config.yaml
dataset: "scattered letters and digits in many colours"
train_examples: 195000
image_size: 64
loss: "softmax"
text_encoder_mlp_ratio: 4
text_encoder_bias: "all"
optimizer: "adamw"
warmup_steps: 940
Rows from block 3 of the image encoder of a small contrastive image-text model, named by matrix and row number. Rows with one number belong to one channel. Each number is 128 + 24 x the weight over its row's rms, rounded and kept within 0 to 255. All counts start at 0. Numbers have three digits each.
After each channel's rows are labels from the 100 images, of 14848, where the channel reaches its highest value: "top examples" is what is common among them; "colour at peak" is the nearest of a few named colours to the mean colour under the peak. Only what is clearly more common there than usual is listed. The data: scattered letters and digits in many colours.
# convs0: first 3x3 conv (encoder.blocks.3.convs.0.weight, 128x128x3x3, each kernel summed), inputs 43-85
# convs1: second 3x3 conv (encoder.blocks.3.convs.1.weight, 128x128x3x3, transposed, each kernel summed), outputs 43-85

convs0.5:141115136123129124107211131156126126141116114132112128126129168127147130124117127133134170144117144128163126112123127101163128191
convs1.5:121147126124131137129104130082131119089133129127128088124126114135044116132133130130129083131129125129107129135129138122085132083
top examples: blue; orange; count: six; the character 3
colour at peak: brown

convs0.119:141104137103141161124138194148116143142122106139106141128133162146145099137130137127130125148134072067169131145110127094160113129
convs1.119:148124126169129120092130122109150120098137107076127125108154123085107141100121135110161123129115161108107115123134194127114085123
top examples: the character S; largest: S; count: one
colour at peak: brown

convs0.0:129135100118178119120128115124098135122154102138133117141123132176151130128147106156121119133148104128111113134102097140131121124
convs1.0:125103121141068071108128133090132096094106118129117089127115076121119124130085126109140081075101151108118112097112116141133124091
top examples: count: one; the character G; largest: G; the character S
colour at peak: grey

convs0.115:120110107094131128156134122110157145107157169125122119133090105133139095109118119105095111126143092128095150141111123143106134132
convs1.115:129134129110126146128124102115112142101163107128122119115133129080121115093130127131126130130104128144142118131132109126129139114
top examples: the character C; count: one; largest: C
colour at peak: grey

convs0.125:087144121086096167121123128124088151118128096100123138085131133150118100074141158135117145152151104122122105143119121163112109139
convs1.125:130115161123105151140105139137103045104128142139169111160132128109105125137135094080127124122098088127121136108105084108118134124
top examples: the character 5; the character K; largest: 5
colour at peak: brown

convs0.105:117139137076159149121134173136122132142117061090085133110134131111125104121116170139111136147129136108148133130129197132135133121
convs1.105:130125135140129139134106116132127100117126133131137124111121106113104115110121084117126139137096069114105119149111125015105118100
top examples: yellow
colour at peak: brown; grey

convs0.120:148149149141109123144125135138137096134126156092145131083102113123138138097087144128148133105120093130107040120118101060129124111
convs1.120:152108047149126118117122081116139155100177106125129125141132117134110108114076130135124115127132143121132105137120160170128101120
top examples: count: one
colour at peak: grey

convs0.15:144118133069118139169130122130121134136127136069126117095156139127145090115159104139146132160133145116106100170073099124104132120
convs1.15:145110078144115124108116132117130113107169113126125132125088121114123126109101124110122113110139118126144129127131148140145113117
top examples: the character G; count: one; largest: G; the character C
colour at peak: brown; grey

convs0.118:129119134106142124118039144109140065119121099106092105125116128129130120097125084105139122130133155099139114189126126118127144096
convs1.118:150137143142096112142057110125127040130142089123133125136131167134114134133154122153140133127115105125104136116136130120120128069
top examples: brown; the character C
colour at peak: pink

convs0.13:098103150092101101120132122114134096133130121131148133115129141150140116147098101117136111103115114145135142153107104068142131088
convs1.13:137150097160120105110136119098116128126164135127074116118102148098119133139109119089090120106119122096120116127132149137110108146
top examples: count: one; the character O; largest: O
colour at peak: grey

convs0.23:121129127121115135147020126047130136108138119111126168123119096157049116131123128123131134128139119119117118150133120104098123181
convs1.23:128165130129133127123226148149128106150127129125127082127138174128183117130133127148133115129128132128117127127139147127118126071
top examples: teal; count: six; blue
colour at peak: cyan

convs0.33:118129132105125135135133124147122115156136122130126165127133125136081119125126124122127120130136130120122123134129123127119114130
convs1.33:128163131131145136128127140061142113067141123127136056138126127137134113133140124135136103129117126128122132172125129082116131095
top examples: brown; count: six; the character R
colour at peak: grey

convs0.22:123150110196138131147146135121105118131120045155143149141122122124142100129088124123125140099113137091131142143130135118149127146
convs1.22:114131144119144157118115131120110118122104146121099115118147105123108131126142113105132098124132054004079126124137128121122122123
top examples: the character N; largest: N; the character 4
colour at peak: green

convs0.18:116133128110146157106140113144089131141129150124144144153134147122126121104106151118040124143142063123152147138094068136172104136
convs1.18:109114116122121129122120121102155095124128110128127112117088073114114104148124121104124106101077123060110124110105079131115148103
top examples: the character 2; largest: 2; count: one
colour at peak: grey

convs0.34:109107112146128150142127164131149132130139161108124126115106138131103106132131107133055130111133117133172053102138153153103113118
convs1.34:137135121103122127105120096104129132110149128129139131138118115113126118117133072103109126119109116114115072108101101116113097136
top examples: the character N; count: one; largest: N; the character Y
colour at peak: brown

convs0.31:065179107118113151147126100134128130133132132165134144141103143136150144145112147122060145137131088095134130128145101124138098140
convs1.31:155122148151147101163123188132111136089108136124150101121135120170139111131150151141150122042136113133110128103118140160135122115
top examples: the character 4; largest: 4; the character J; largest: J
colour at peak: brown

convs0.55:133131079095081132144130068129081151122135127113114136113107147151158108076152111131136137127156112123115106131130115144125114123
convs1.55:116117130111117138138123177099144083122145136163133122139143147096107112071137112104144096125092127074141098109083127152136109124
top examples: the character K; largest: K; the character T
colour at peak: grey

convs0.63:125128119120140131152190127134102139133142107105111095108121131139147094114124110132130159143168130129097113164121128108102140168
convs1.63:141126130144140134134000133118135125166138141105132153120128073130082142145136133127143074134103105126119140135119139112127136079
top examples: black; blue; the character N; the character V
colour at peak: grey

convs0.21:122132112123120134141132122106115139034139116119116000126124127137136118125127125137128159124140114129117123130124122113122115021
convs1.21:133151154130133138138128147128130107175136122127127191127136146137117114127136127129133082129139125121123132130127134143106126162
top examples: black; purple; blue; brown
colour at peak: grey

convs0.123:133156108168130153140140087139154159143132116110117126088106137149137124096129136143124114156135116104119068152138069121077143123
convs1.123:132142130110126089095128130146079107114141101067122115082133129078119130140141120124128148105114137167119171133084141131122137141
top examples: the character X; largest: X; count: one
colour at peak: grey

convs0.48:149101087112137102137125139131101136139127117122121138148108118145128097108142121177136130106138088092122088129038139135118123122
convs1.48:102199107144134118094128134122162131132123150114134149147137106101125122115133153131123124110083107173139130145148137149108046115
top examples: the character N; brown; largest: N
colour at peak: grey

convs0.3:116106118098116134130136142127094147123142083054110121121132119150139118101139127156114132170144139096142111120122139137099082124
convs1.3:111116099071096115136123100135096113121142127140165130132138145113119139170125113094117124140123112099114113109065128138119143130
top examples: the character X; largest: X; count: one; the character K
colour at peak: grey

convs0.17:129119122131102093156113100119137123113153088127122120098099110171131135126127090140165103149143170150125131112090080131103148128
convs1.17:126122147126126124104113128123097079101149115137106102126130148074119096108125136109106121151079111106124121142126103116071109092
top examples: the character 6; largest: 6
colour at peak: grey

convs0.110:128095133076126119163123105131135134128148100114125117157154138173161089139136139140130139126155133089104119165065123108120145120
convs1.110:104138131139136142153109122116106148113112128147121128105127088139134188093109123222134131125119150138130121128147127149147081116
top examples: count: one; the character 1; largest: 1
colour at peak: brown

convs0.24:152114121081115144151136135136116133153124084098114144056084108166127120071136085155133138122150090119128100142103098135082122138
convs1.24:129149135121105147102146143106159091132122124139116133140152155081134128172113130126149118128055156135126162120097074126137139129
top examples: the character 1
colour at peak: grey

convs0.53:177148112173133136166136147133124095159087142093128137055122128118134101117124081121090135115120149098123108124127134092135130127
convs1.53:096064139132132111112090117106144086078135111094114099146127106106135125120111123125105066113105127136134104154058144179127122118
top examples: the character C
colour at peak: green

convs0.121:061163071136126129194131080115112118116126123130130139157125158119131105177169150085097137149138085130093144138139109131112087149
convs1.121:131148179136124158126116157086174136088105131127138126097077117152103115121109146142147123104103141108146116122135131127118147112
top examples: the character P; largest: P; count: one; the character 2
colour at peak: brown